python train.py --hop_length=320 --tokenizer="word" --text_encoder_width=256 --batch_size=256
Rows from block 3 of the text encoder of a small contrastive audio-text model, named by matrix and row number. Rows with one number belong to one neuron. Each number is 500 + 50 x the weight over its row's rms, rounded and kept within 0 to 999. All counts start at 0. Numbers have three digits each.
After each neuron's rows are labels from the 100 texts, of 14848, where the neuron reaches its highest value: "fires on" is the input token at the peak. Only what is clearly more common there than usual is listed. The data: synthesised imitations of 52 everyday sounds, one a clip. In brackets: how many of the 100, against the usual share in percent.
# fc1: MLP up (text_encoder.blocks.3.mlp.fc1.weight, 512x256), inputs 128-255
# fc2: MLP down (text_encoder.blocks.3.mlp.fc2.weight, 256x512, transposed), outputs 128-255

fc1.482:533473476487370495451411425513505528478513496440456492496449462578457449413493476510602539482589514473534388515454580583555513506449436553470542564419472504467491463588558584511445501448592540388473477448543558458548545452592493512527541409558559495500469483550523477455469480441473477452557520572525458559451642488470469515430552421492520510497530482501572454528553466444506529499459
fc2.482:503508452530531511485480497517483626550541431444461481534525484546517511438505585555606514575483547464442516450554465552546558485518578411492534584434580442537457490442485564482522533516520532480486484502528486548470525506514446491420556477450503436386518580453506512430557469581517482455378492489525486537363387495542514468542467457495521465433538573571530413516498533419392481549468
fires on: "muffled" (100 vs 1.4)

fc1.300:516580552493510436518505358555453435469507510457519501410468457540491532446412516519441598628505488539440508518434635514440504484533519474499430546516467485550522562491471452460465446629473499564412519521495516441478457591627569516618470499444551480443512497384569423508563566512568541452559493554530487493488528546474511516410462566461443494563489485438617516456504558507440498566648
fc2.300:503417510448467513514503491490456419529527531561496462503441459555493537597374531494594525377471571499451470492528562479493456528536485510465492395449505479520410507471496579468493528481544529489524482481457502513481492520589483469387558424564488467514487528496504453517542506507502393536473495437385534472571557518451510551492535522544541510522559446480442512469516502579490432534482
fires on: "rumble" (13 vs 1.5); "a" (13 vs 4.2); "thunder" (10 vs 0.2)

fc1.445:482479530519479455464513417469536535477484517531527530442519523454572485406464486584548519474480493445559460425522517508496511467462483541481433581492378502516537451471612338507559535530413448578609519465538470517589463489586556525505599508563514430597570497565523501436555463540554409569451487474531505474494366497512449482444461466456521561553545424530528512418481488580605491533489
fc2.445:530553540501454484412445445542536497634497555510485503514528473508603534457510477421467400472440556522438469474489543577574403476438505594615558453419482544537467430488532534482440475468553500635486490418467459502432460468503448520576428535614584447472474508487576554486495430479418614505547473447520445463569513519478606454525527419466495445488422442504454470569473468625542531464480
fires on: "room" (37 vs 4.2); "a" (35 vs 4.2); "in" (11 vs 4.2)

fc1.424:501555448481464522528448462573499531438493511451459527469546494473478533431420593450516533482569492459487543507445578516450584516442523541452466469532523509472571394598476549510477498500481472494531454412594537530473602485527561478487602548438453527570418393419348483500459517486496444601514444472553450511575603495544550497490541484562457404542446426541520551553553447558494461453526
fc2.424:546537518511515403423520512512455519493440479492534430540541493428465486486485470532542494492447519479456437493460526539431482528450506369354532475565493582552548458609514499559483446516589432540512476447455528618496453570546483501541472550564469537541482530521479527557509514521497513516421470458508440487488509502429489544455442576465479539541580486473516594454467505502486532528418
fires on: "," (78 vs 17.8)

fc1.185:489535569479505485533582491466480511622484503441390477471227401408497473581512534545574502478491491542489475506516449589458528446438495524503352478477500574546477562485513516521454513425529547521572496450501540447456487463545570455464509574504487498518492490523414555479603497455472512503456457473470508521505515416481508454486491486420501468557451460517551440467560576541467420592516
fc2.185:441450491551511515552448579460567520511463512611651498522517477424516481462605438544452378518554488473472573459609489410531509555580440430419559496448457445525517434452531495505519501487456394478542490462443511483541535575525516499507538442454542513510578475502463432564499547458504562461534572520500565442563408500475577479482492433518506524495537568457498482478524487488603505428447
fires on: "rumble" (88 vs 1.5); "in" (12 vs 4.2)

fc1.396:482470501511536512581508535443524485500536511501445543542501469522472503450525473485516546528415476553407446551510508514456457419539490528470497509538514498505529473509419412494409547467518453530521488469488485559530486518564486382471530436526505578489476440551444419480541399466597410469486460499500408491520536450482560509517390544494577508439599558525404399489514493531503519526554
fc2.396:502444469450449515500404589492468573453487504499447493508446524422484489464546469489487560478436470489569600483519523559494431555454456503535570515380444504459515493422546527367482440500585444426539484585496588454514422556505507640540329551549449480459544447490560533399431459425451489548499532550575500531508550525463439501441436445515510480466497466579474489482492608470582533473530
fires on: "white" (89 vs 1.5); "rain" (11 vs 0.2)

fc1.398:490454550446477454523513526580527570557457551416457480526441473479504506491521532452477464455550424620507593508485612499516488530545565483556555532564587502471478509539595545479466564570525493510476492500498517530494478392495500534477580460535494455473467576484538487521470492416528510564515486492483436446476455423556430431512486495498536502570418505531548533524476585490512433481520
fc2.398:486516513465508449479537456501495456574446566536572534387558573634576437493502519476593539481571558464522426522530468572442530455467522614480546480424449384548501477494450489526477497612436431485418505546510446494514423529467490398531534432607465483509483491403584485545531510503510430391484491528456459516533514562452480509607461405437493503518528480520448463410452472451546521459437
fires on: "white" (84 vs 1.5); "rain" (8 vs 0.2); "waves" (8 vs 0.2)

fc1.410:502463459463426534460521564547505542539463467497490489418534444471545482509445612456491495437492510616475488569446551415435543550468497516492493500506544601467502528534583504517575530500500574472459544483473495527474636471423492570477518511526490570446435470602517545461596442519506488633526455514558406472474473490480609359520483447573548477585474481445442440486462478551539582553453
fc2.410:576452427482503526481462502525488500478431559466469507459552601496529560531520542457552519490457564446526411541539515504598422478503541498485492462544435513497435473479515463464458487440561600501450513519515420457523520485528604544519505519449513515502612439456533466502498561554470571520534514424521584500528461541461450548495440455516552467497576470526550545414514519412554450467496
fires on: "," (64 vs 17.8); "cleaner" (18 vs 0.2)

fc1.443:497481485508495462519482489590494450553542410605403453537429630512504513449510582461488568459459457420450523508457570539545485496545526460555481449444511512493475493492422556480365540494480478549437505560501415439490527507532486424601526619432498480483571487405426583537501485609491538480462531401548603401517545429493512521455528525491559499538562497527433516489553532509475547540391
fc2.443:515436562484514516523396555472545415493487426415576503418532534489380425502393562487548499528560409409547336457490466466518493577506458580546487438544505529485463546518483550450488475499477451413521420477588490425521602501527459439520490503514458611594542506448506440522658456538528492463413454546573567524507423522519489450566543473598520541517537513456512493401518530419500510448541
fires on: "<end>" (28 vs 12.1); "zipper" (16 vs 0.2)

fc1.426:444507487615522471543462451589566493466577416546403394498529493515595483511442508350487508464404609433512440466540422514458564539448464530405432456444454576499443490513494506507527488425513458511570526510374465529482583495598510473484501423540449516508534482507522473505520521478514476518424434501432567534472489427535476468503521472490488510625531571533526450433571551472454594448485
fc2.426:468548449491516548548472516432474493468578560575549528465538502546468490512488524541516451513587439547506477523539533472536541470522425494444416487600540548480607537518442541425490512552424496481560490511460501431401541437437560415510473477449496444462475388521539461404564501511465480503552472508465464472451549511507581472517526548496525528464484462428479410381604464465527519378479
fires on: "clipped" (85 vs 1); "hiss" (9 vs 0.2)

fc1.215:537531452535503471504499428445459472468405580442446510496450561429542425545516506521470530406439468563507533511580550518435417574471555583541547508425559492405465437509411585444523501439533429467485490559443566472538475526633466558518435508447605501527526538436533568491565472437502428487438423497452480483532494494513383523518468510464499585478479480448561531477475578541466455463503
fc2.215:516426489475382450459559466595513527507463551523472477535491495504484511549495527420550479497407532530404464473501549517561544530448535482472550508531608537543534443565472488459468505508504531394369475460472533526485492459399420464447539485550445398469550517495624480566550548466463541473444497567576502464497498501635461516527469577571522414530497563550508507492510529492493614498491
fires on: "with" (80 vs 6.1); "fire" (9 vs 0.2)

fc1.205:492503469454515600443452479494564454430518522560388504492409364517511435493503409508562632475521455369442539550445503465471489520395552497443550517512522431590457460438492475440534444509510603509484495498525510502530606426509479528583530570454517563526488470508505572494571554526487420506513516519431488436462520577417428511448485454513550467498485477526480556551437443512410587522575
fc2.205:478501464441446478513473472503596509560432521476426560506515477551514528418385517548560499441481542607418561548519448451536495458520457583571502464557498611587462511465539484456464573354608422620473519412493514526512445409439433541528573472472547517448496579461449546472487487473452518511473463458499417518484508500493492491475499451462485478527428479512544534502452487500559470550485
fires on: "a" (62 vs 4.2); "muffled" (23 vs 1.4); "in" (10 vs 4.2)

fc1.304:548493551541472464468621393451533479454466484520490550569559490525468549512421466475397545565567532518452479448476626512477542562578530446463470531509488540514491513482454536498404541510544468510511485448448524581490532558533466487539509503461478519515512480507393513464469529582467504523436490515567552535487424453516599560545541495496486486577489557512526485457617465523579474490497
fc2.304:487469493458388475525548545488421451418637519615453487488563539531482534541420534512528491542533540401480413429487503486537498532465514487440537507463544473503469559520556444454559520555478451432546460470518595570522550555460509473628456477517513543555486536499484536551455495562504437547479547507456488503459451519551478537527602436507561512488476507416464516448544491503435520462564
fires on: "slam" (98 vs 0.2)

fc1.302:519483448484437483525470465526474541471430560435380456515578510402524435470555484588454459408464440546472391468476472510571470539527397394522515475597531502444482596497504488506496571567487538485577473442514463477503526474485474475537488441458580425475540516454477557517453498507517491492409502586490510552491422451569454479511397483516517425533533561477444579503529542584585418488476
fc2.302:456507557468488537493519434546539510463466461539445454522569468596407544473534489493497560508512512473510512479474554553467452455519516377476523489578516468472506586568529501549532557520357393491463569514543507547601557561500522493518521487479522402547511639463575416500460458498370489467566514514494548494552474462512491563431531481471540469578471532558458475558470469436496470429509
fires on: "a" (63 vs 4.2); "in" (10 vs 4.2)

fc1.155:505583503445496507504514597495516487498445548535453486572530470495510447496503519571483543498545458409520410443528439459421477523518504511503570472563584471642499525569600507444397417506470452519587437522393478488485499535541551544443446524524540621431425540552442587434532510578528442500568567497457445548573604546458474470517517523488409484522537454441573514523476502529516443507503
fc2.155:420504440411536449471476528441567493495572440500487550551448481501512537546547507428502505527387516470474504475495467533491426468592482534530451564456511518456472629444575423424491511560633558471490553427544581461514516547515534500527410548439448519463540474521560552424460552544474482525557538496450484487468544465559340488396575499506497545529513462569453444556468469560428425564527
fires on: "rumble" (100 vs 1.5)

fc1.46:530465540489501496481471399462551465548550481428387465542557435425462504469485537467586554424539520521530539485480657500494482469555476437459455561470459507540403551525486441499542518559451544563473507584444581587463433507488540489509454493559490467533471539554475509413524450576443492507539456545463457509490498503525552459457472510485506489444460479495528511536471497517416461540456
fc2.46:415552421457462427610508527490457475520511534493526394569507551494519598491547443512493479517513491620437520562450511517475480486444558570457527424548496554548597533406567568528483460502465465518449468484558465500488484447494482552484479448393446420479541421505450616507552450419515449430458482442526511503449542519580504542493590516460480474509577540519475545506537473487440498546432
fires on: "," (98 vs 17.8)

fc1.7:499529484545591402494548517509545450461534556514503473577468506527507477359525518513540448481492582441483382506494545519509539494503521503511459513422480598462527511533636489558456520541452492462519568451502562533525578524485488512533633423459390589468536478542490465525441548445469492508470463473462519524537450484440479537455519517594522457414420487521423525521510441462547512486488
fc2.7:595520568569524427505471485454611579510503443375472447578498369420548558481416480421432530535506517483491547474468436580542520487460503632573493503482547495530464481528582505543520474551497504417500615510436408441510515441555420524522527474487504523545445493543481594414534377496449477496469469496483474501517568553450502409482500488536472511510492538557502476567463463506596521470581
fires on: "room" (36 vs 4.2); "a" (35 vs 4.2); "clipped" (28 vs 1)

fc1.286:578444492474506479520490533581456481595408505524352500486485421477489419391493486500509459403490433457530499472523460519516434596539446404480553474535515410518472502541499503538540536503539495519544474503457528441542536440410518524535590440477424530486527500536549543546500487385408590472517552453510454437493455518509525433590466595487495463468566551580445589503456557596509395456542
fc2.286:449462492402528527466619471444503484413460519514474507501489650438519483383447532469497559557513474495510496504418553485507575446454462478500486489458521454597514554493437492538524514513504669523432500453516487597501477568457499514546572565532505482536487606466488450546404549491510488495484629501445424485478578499512553503483550430427516485432468415480588387474510398480476511480571
fires on: "white" (36 vs 1.5); "drum" (20 vs 0.2); "noise" (11 vs 3); "in" (11 vs 4.2)

fc1.240:488493462509500549470489468511491471469445526562473423384501511626507581453513445501552528484504557476536457441527488566431523468584567421498570537491566629376495520471552496514515494485526503402451569474475533496558527438511543486517540489468620475471508428498449460568449528568518523456491553462507536566636395441489500483445505474493434493556489445492571506517616518469409462533527
fc2.240:496474411544513460507477527547465531531530475509498565570597510521535470620523617561558511510461517372490529516438528526554478520525446471444571456533535474459509555550399481598503515499512454513456465461548526481461527510473499511491492577499537502367503513541365466402505505496501445511545446539421499531413520500574503463444459425506444490591522534560474519583507506470444518613563
fires on: "muffled" (98 vs 1.4)

fc1.350:474444561423544566446483584544539445409490499436477628530484495488488556501495418483437470543506415458531475391521527514469465494492506552528549471522475579533519503629409489567425673468513470504523506531504550489424533518501424532451518453492470537548533573573566465425477408441365397460405557505446490513517475420522489498466605483563597419541471513550543486495486551499454492444457
fc2.350:511433463523426573547559500467450533463517503488559503572573511571573515502419524528500567529588618494512572575529553580514494527563445615546538607481486478442538463516516508533504469555523546515457454541508505464529449541606487460562486582395590499474448562438527509534473552475505584494558536492502533427523480514490551484511454519505452516448471452514580423513612514438489453501509
fires on: "muffled" (71 vs 1.4); "melody" (11 vs 0.2); "church" (10 vs 0.2)

fc1.328:579511522540572429445463564547480437467476537502453556548431512398538481491532447495610476486499468635487416492476623535477474469401468433370500486480505530498453440521542535584375502552439509480433464434456435401550489445436491475592523584513411529535443466445479456549531570478514527471462448466543513496569543444531506529510471465407478453474604474503437559588604468598541501490549
fc2.328:557538596484484431547529548531476533472487416407487507463459528477543482481506429499586564517432524458528445457474476449533559459430489507455499440483457389482585473524496517535516517533524513529580501462503492408490508455437578497436437441608489532594464508563408541434502429454557531525480406443487553467444433614508580521500461486413456525480511467541534407491573584462422570485495
fires on: "rumble" (86 vs 1.5)

fc1.89:450466472477503547476494490473490552407435426508472466560527506501557426568417516468475495435478408596503497511465481536528466600483462472513500495492530475471429541473512524569559511495546458540554514482398567499500570543405487401425503540520415507554543500574465435600499487470542433478501408572631479470480587635569477569433514485387562540502639563475489547497525496500389481471529
fc2.89:565512559461504564516497517488456506439447465378465463468509537501445477516435513429504517502477515455524535539558534476504500496445469461406538447450440511510400505491497490539423550519654453439471515569467493454546482498502464574532461470571497522563411485522656574604522533438575477507501462535623505536504445544534546450535565518526462374541454491529500514368436506503434449475606
fires on: "," (68 vs 17.8)

fc1.238:466580462428509459575486574484482430490530531449522479468535516446452581478564517469435556501479556466474465523470518527474488478415528567530496511379497515549511425517511495426473476463503503551544535454482479418553409572640578446468570520507592473516462462440565540529496463441597529512496472440428520434509559552528550454597461485432459535427525475482457450541562494464464481430561
fc2.238:576417585599404506470487504486552447393444591437503459440566515518483461591582505478639557444468465528576369501451455566539560527520512473561476454483487426557390547533451503452447513546485475453449441532494468457486522502435540520523552472501510493594546498488505516574558452460478481443456538524584524517455489468455501498606487447535500453507445508424484486541478543499595536543452
fires on: "," (41 vs 17.8); "rumble" (31 vs 1.5); "thin" (9 vs 1.4); "crackling" (8 vs 0.2)

fc1.381:421474442508392531494470502562516509499499524494496583534327479500506578387563538465492473543519544522524417554465548572445479511510474451511487434487487487557451515485525518496565499435499532462456504531465470425568550526503474527504656559532514508455428506501490475568545527486473370515545543529539515559524470583556464480404411561382522541506447436595570401463493555436604492478465
fc2.381:490503466531501479399506525537435572445514592548445401437493474461445487459453507508561480576426569508445471587508469484488494461449496574483514568457541563455517557498481588470532571641558563554439507547488503598601527545505471472454508445476510512513546524493472594425516520474461559449444450488474437497527566514523422484461421521508500542534548537532546498464527475461413456534576
fires on: "muffled" (100 vs 1.4)

fc1.511:505444581426460503468538469523408491547453584505448446474466420432437444505546436441419521461494571472488575466525537544509480537501420493563528468414532512583512462539532533498457575572459554408471508554505490545448462476537551533541479442446477501471521497490573515476475514556476451441541561526493523467476415446535519540510431488577362508505569451457527542511494529450530477441421
fc2.511:543516541527504438473523532521501488430471455476578463457575549477427481573542473525462528517555511502541488507492467449474555507544537489434462445540535433479507476477535538530466507452532451438377382385456467505496569486502413541444511503472428544463588511560543539461566610470430463559441443534507466609458499473444568605553571481492467596463521442526526466445474544527446502427442
fires on: "rumble" (34 vs 1.5); "a" (16 vs 4.2)

fc1.174:579518473607585478516492439520528445487589441526491468494515489402497545543448560518506522518494517529490488533497555466493512457502432497521486404576488638495572545454474420510489547532468543516504337453521495547585485507506434452479584545523508607549478500442459460495491524539533505513450486519466454445479530495476553495517465509453510461576466486478493567472520619495498513541521
fc2.174:604468500557544431525521492435467561491566480416532547475516489563466506491547465502410509392405469521416511545466449556413485573564504451525477465425533577540532554438494565473533526558576513392532441529543492509509535474642517485456525452574447523553477548487437434501505607521509431559545545557441518447537506573499532457566441511621491468565532481461522577558524470500490517482528
fires on: "with" (20 vs 6.1); "noise" (17 vs 3); "white" (16 vs 1.5)

fc1.230:555493542449472404530482516523584529421458503443437569526478524404530566610493447555489480588503510498497537457479549491489500531575605466435482438508494519494448346533487432485541474538564503543555439485514514527516547505525479563477481474451425527463492378514466450526485452500479480418573483540516472571571517331521536437421485536530463449530503514496568493560510485545540422528543
fc2.230:397473483526463559485441555444472615497499387488507423498431548510490568475477499438443418608546448511604463528555538493472448516485492487415452616561544567434553556475490599431535462488428516544505471516588514517502572591501508509473512524455515548570491499544548452466385508457446490526498434479459489503448457563511521535532508505526582566461602452503531479457495507605520503473451
fires on: "white" (81 vs 1.5)

fc1.334:486529432494473420473543483520552616563497559502440556524391606463488490543484489489593435566567366425492503446551480554543581512485523442543510489470560528510520519517457449562470520420471545489557554579611536501478465455524488581400488490484428586494505456492553530435486523440536448502422559516581492586502576506527420567411435527431433434482504475631592524442456504567406485524455
fc2.334:485510533523472536504491512490488507541471454600441553601566441595521563522483534491432533547536617490555400474431464525539470543569465554508592540423436473456600517448493575381575467501488602466529360554532508512432481421571590415512441480389378423506528548422467566541465504524535500539476543507425514533369453579463502443547462431517424514537483501490549508503443512509493485445480
fires on: "muffled" (73 vs 1.4)

fc1.481:432524493583502514418377471461548502414512465533516458457442555585471478513469468586622541516644464430448498468486432597483517516551464493497536527597508435494493568519471517545532443476467550551542501497437472499534461501508447369556537591510558460541578446488403546382484485437471445491546536525547418512521442482447483493540480516488583372547581533517514508553507538457529506541557
fc2.481:513456518504496550533452409507477559511512538524509524506509459511528464585490541589466539437502468517453499444548499578545507549550602423493558506470439539512540465500393568462437585456565478557471418471453593489540591418543418519573519542531437471454598546472555587552467470579536559478488529467497465551438500525471473523442517496500537462439494467458489419531592492553527413530588
fires on: "white" (47 vs 1.5); "noise" (24 vs 3); "muffled" (22 vs 1.4)

fc1.48:541402491477562540503527543566404451498610556558487519520458456494465476529494560437544562542508545556630445506495600493529589539567556471576463480524532491487517532529434542419450482546461418414496539550469544537389523410495497486539541489561502516440398467475531449564440436566563452486474513389470447459512560453426421569518503442444507486585474546460490618511484588428452483526459
fc2.48:537456490564409520503482413545555534452461540569528458573503508483528438517516499447467435520517588581483547482481425454566464358438517580527521474538502528481422502480489462516519520531511541533434516558498536583585523471385563475578482469436514425451462533512544524468490365540534528503492458385427501430475396421516404426528518485567524558538522478490510478498504429478516583492458
fires on: "slam" (100 vs 0.2)

fc1.115:515510455507468417390488474458457430513464522450498542472455534505525599586421501440460486493468519485470478458469505560526555516514456521529367503483486464493542555536505472510501559483585490477550477584416532541491476517527608575555465585526509551565585445461459500491583451508475561506551512488566543459455374495417554416623487387448474508484467515453525460483565522480523530525506
fc2.115:525502524467475485429519569453500429543385558499444531451524549591539596457537521497464461456501508481596476458583489556439547517471490513537468453522472438546406469502511612490428533481476399431470479449495487591447499557488424478562474528458515472521574506492457450508542463436500452522488552521479551561500520528577541426615552507536487478511522517561534446505556539436482492567577
fires on: "rumble" (44 vs 1.5); "thin" (14 vs 1.4)

fc1.67:482479433505431448540471502462476450487488454538522526479534453433509462461435552457507542417491530416524509575527467555460597472473424499471461465417518545564492622546484573486508493489548387498542541432549538443419522491553443498462487550479513527531507413548562528500505506551505449522550589560570536520475514492495582535517508437507529513507530573454447444447488543570475566526525
fc2.67:483505498518440485487534516486538520457505498548645424492545546566431524529499522456421556550546508503458464499455503434448482538521481596386305457548510555526513537461512463504540465565527444401494554513475401512437536456525523443570464523480529561474590445397543447475477545547402546532494532459476522462471440492542456429535477478588480593508542533560531399432619519533581503427509
fires on: "<end>" (31 vs 12.1); "meowing" (17 vs 0.2); "hiss" (15 vs 0.2)

fc1.322:581505473465528473406464512468487495556392542435444495512406449506436469544432510486477523557564614522552431476414525519468464460595535493515461618546522576523570425588534407499486406431519528529548463457572533520540520505479615488531458577429518551530396512539472416503566477543420502521495527494454483583556514537504497500492479502497496531473575568540463441505464476525536384480495
fc2.322:482444456576546575492523573438475552466521545477472514551516470508529510559505481492537529532590437546570405507414464465580441520484406443465473516497490562562447519529494545455430439488417471486577423441475408621429459505427510564514422442436489574485491530499558443494481505469508469493510509595545359476424494482458499572477542572599519513521460469563528472471521437430425487544453
fires on: "," (51 vs 17.8); "bird" (47 vs 0.2)

fc1.177:539517487515612490564532498492481497476479440401428561462504524507405515487448457527515512456519500552410513498514480464474543583517461426580468597453472448564438437538563389498509528484490522534475436427472508573478469466473410437587484514441485456532536522529518455500563543419572512464507514537554481500503614529522549475408496507546447498406380513506461471457534551535465516401529
fc2.177:545536485411444444494566490573477510538492632425449522621445447477530582556512480444469546503485507483495491494494516540543437457383508629527470533401517521482562486438457498577509554443542454598514505534539504489463460467509459471484492564573523538472481469489547403543446491529445504454462450498398415590583484580463440493463570510458465496367500504493528463430525396433482536504449
fires on: "hammering" (56 vs 0.3); "water" (13 vs 0.2); "applause" (11 vs 0.2); "doorbell" (7 vs 0.2)

fc1.400:511465457494503433441571523516474466574535511517445575539517535463501493491438508472491370435538529508572391474540561573480519485444501601524476508596591553533528530543515518447536529458420471433428528533451582568550470533516410354495586545478520525409498424527456462588468413497567491515514480489473474505499575473574439452486550582406532438483506424467527596450472471488582420438523
fc2.400:482474558464498491420524473504497493538583590482543545581570536550517381531476509483450574477543452554515522457574494512484579464484603506438495522552505499466466555460510529517500518519440530456497439582400459553526494532451485452479470493448575423438529531532577469448482432495483562555527443516469508559470444456503480559537462462542542467495526423494536500477405525396533506539482
fires on: "slam" (59 vs 0.2); "a" (36 vs 4.2)

fc1.180:517459433487358490372491507426508516488535569565526551490470445523520527467447534476522455490433486466557516433443504498426545557515469499544549539486566382471439599570530438535458467573484550505538451563551433486476484477510409481560463462496541511489460488564539480500533481452473446549475467518537492534566533507531379514539473539430340525453534533534509515578553643560541506577464
fc2.180:583434531542545536575467522436478495463521410449498506557471504515555489484515493541470567500508600554522566520557517504504456467441471510576464577536531571500500514503512478421393431437537501519467519436386489501511477548458547514639487598484509549507379504513530488560541505516535428498504557461592454570502476438553489496415458538446534557519508581540418505477462402479521566504441
fires on: "<end>" (33 vs 12.1); "fire" (20 vs 0.2); "buzzing" (20 vs 0.3); "fly" (17 vs 0.3)

fc1.149:508427510518539505490539452510460451428534497482508544457419453519488435564459533567602463520527505468508554501430516501526540534425473528531580438485528452427573446476482516431601458568554457530518520426508506553582509519646496466489548562394471531496490546435378486521540497528544437475452355518495438536582553523519484450514476458452489541470480494474540479473563572486557475446570
fc2.149:491456470461514556547502561547604483533474544458474497509446489519447562463538565493540444537449490446528473371523475491609541493567474525531439546466449486507544487551443521512443487562465499531502497445506461492395538604456476469556501456554518473514522499527493577471475465453381595559555485463479546386457547559478452569531558505444608512446549532563460530379445359425438485468500
fires on: "with" (82 vs 6.1); "hum" (8 vs 1.6)

fc1.460:547471484447431506559414492525521521474497495469469465512448460495420498510528526446566557456475482548543538447474469564535451468474613506537557409464534455502558552420394551538566530455411474591500470482533438508569525499505478571518510551526447471552566436530606473402459473448534380498446542496477444448523452451491532572471499586507539450462450492531462442451471468447510534540547
fc2.460:539483444388480520547500525475591501520568423505478522519541459416493423550505488465561495469555584516491491470461546457482439541470503500420472575497471511548544439516532596540547472477463510419481482595461529521480513480542519523421487513485521571415442508520503567506534527474620555523520662452456469497547558519438580410492411430501511503454683438487442510436556510523558551426534
fires on: "white" (80 vs 1.5); "with" (18 vs 6.1)

fc1.68:516553450477528444451525439486480447544519550453456545486478418392456530461388615516555491501533500564448431514479547417417409524536511460454525474576505550483451531462509532478461516374404530581567431539495448571512531390404534449490556448404534392556532425497502551537418485472501440450472507498539419449531521596600486536483444425486563478475530560500482555520530534550603523469504
fc2.68:512494621485431528456540530442530520483465490536563596444437446485558548560475585493505556411451532530465500548527530616502564452481559510466413537584526601485455512554426540511510628488485522526446492463550563467540444526534510547513428438450464532421522529499467489460616562529407475470489448577461443430644494397490492509518475555409433445576517487487469537611548488474457507507585
fires on: "white" (73 vs 1.5); "noise" (10 vs 3)

fc1.382:428441543488419475495382503593573449603453530521433487499501524553525535502480517482435502427467537560494599504479481463517513557501530488479525492480452532509464533581529481445518535506505392529450428548456495489554582479523531500499556473528488565557564442463549440598483420523500517456458502558495488490448464630515524550507571486513446503530490529525524364469497546500468431486584
fc2.382:468485475439501574490464586432512527466512556522570530447443493500501630552549460542558521494561518483587478501482512354582435467479471558442611433545567473484432400550484531531506528529498558467474426411417447498456442551542423488449496510460518555524415545429559557444590478482422470439443483503511521540562561425536597519525483499568557497420506561537589487498517480434408522562484
fires on: "," (41 vs 17.8); "clock" (16 vs 0.2); "ticking" (15 vs 0.2); "bird" (10 vs 0.2)

fc1.65:574494519519458500438446499582511492477500487480475569536546449413524485487574546501515552387476450584461490538552538450497469475521571524483563562459447457524410482482536501568499504581473533511524401495568532422604468484517464519516475472513472506581483577551457493451591511535487473499500454515453522512529434558544401485582498402472420534537511490427441526524562585600527478450570
fc2.65:447503570442482530471483489473463573548454363552565371582509443519465425357535495438552522461541468524532458492444485541507472536553498488365512510532483441565544432560482399485541535534545493520493569457477468427600508517424477503476529512456512639445525456578524545502522524462495457525511436543477509513464506519487484546558595596425560446513461494532492469529432430445479480464452
fires on: "rumble" (25 vs 1.5); "reverberant" (19 vs 4.2)

fc1.309:496487557515538471492432584523481452389571583523509501514522557493538541507471457529467580462535501449417511463476466400463565455437525518510554531483485478552488511434601465501621454496518488504469465561400540532544563503450455589471526549445562567578516568540531508534564489443506542547552416469434616539523523486541471472499455489461527513551468551469488420409525534589581510470510
fc2.309:470495483480515395484543574441574519442468317466543431473482514493499492497517482434417483534517521506411521482570487479427484540422450471548512486542523537429547477513488545558430503461510452432490471449502431530495503536533420442588536556432458468496413470534491457430550631531607493516434466426587536499417342447445519594537445492492450529484523512484532501422541490483568486439474
fires on: "clipped" (95 vs 1)

fc1.153:506560489439451470457537464548457447546462464473469523432415422565452483519532566441594505561496577494483532542470436544528449432390437506492472528520494519591472480412434555495444577487494407422446510455508487464570530516580541418456452457501496642542521491369582439470588446580475437435431541574538447497485551474488484450494527561464498467565480540540579406498476417511520565506513
fc2.153:414399372416504506473515501555491498519456433571588489520589519567431507569545445518534534521524593469516471449597662525600469528562542547482498502538580479465412533515468464539524481524543554497513566528477430551387461416564531435502601534476491519516499491542447565523479448610522426490525511497446584480400452573520502466483456458504387527500469454592494405464551396483460432465396
fires on: "muffled" (60 vs 1.4); "rumble" (40 vs 1.5)

fc1.345:505538480508458532374482400532495438497489418527487476547489494507511510527476459510552508532521548481448520441433466577495468549603409515501562535579544517535411467450473374491580501538482604560496487532474493500560554417538518469558564428490481476544480519535432371483552476525559591537592463453496519446530455575481463532526483388427537446536511419549485455477563515476588454509520
fc2.345:448541466495526437617395530547445503467466444549461498500486538466545532421533476465513446562598511452543492502417475520546506475543488489410491501513523524541532450510448522406524601425501563528511444552517514489502471407573422641492543467513474463444590474453510565473511579526490439498524528544568428464396546496569432435372472539390489472540440465516503440454489542506559477416565
fires on: "<end>" (47 vs 12.1); "with" (39 vs 6.1)

fc1.348:492533401398526415469538498517599570443467563490484449361483454487477476427517482497533480490454526520394341547458507496573546476537562534519365492489457463505422556534468534417608496515458497499543469547595524538550599449514503480459548500426604514511471514506441432525541487560487563485474477536506516468585493490514514527532495549485499446534397520435515603485540534467462395534463
fc2.348:465442531473444614482530457580483566512569469515467528401540506475419478617546606526456432533487663607483438561518483487502408476486494462464547536509501564544549397538542472561436492565507480443479498397527509474592425566520473510477520498543554517500469500548508544492552543538516450552607603466471396534525473572422488483411490536516530553498491523494395505472479458448579441482524
fires on: "room" (38 vs 4.2); "bird" (15 vs 0.2); "vacuum" (13 vs 0.2)

fc1.176:369502543478535441501440479531472432506414506457589559508461380618495436519507497485518480443559549504571498610462544489501595472561586526511475583470479477497511591459497456517571470491530442601547474488571607457533451481586512476535452375419511500443464503479499437547476506532518518489504463504500496514510479520417434501471485556464529400531487482495489524417522539525462532569565
fc2.176:570572513539527532558524523512605508496583530528493581570550476363538575489407572477447449470479486559469470519512461489486414501565444463472402434462434453519495503512470550554464501438421543485388475467495574497424519485437419528444520529445545514455563520553422454519584550450485466503499486465495489341386504525551472527444473460399477615459379506509433478489493440443600468561505
fires on: "room" (39 vs 4.2); "in" (18 vs 4.2); "a" (14 vs 4.2)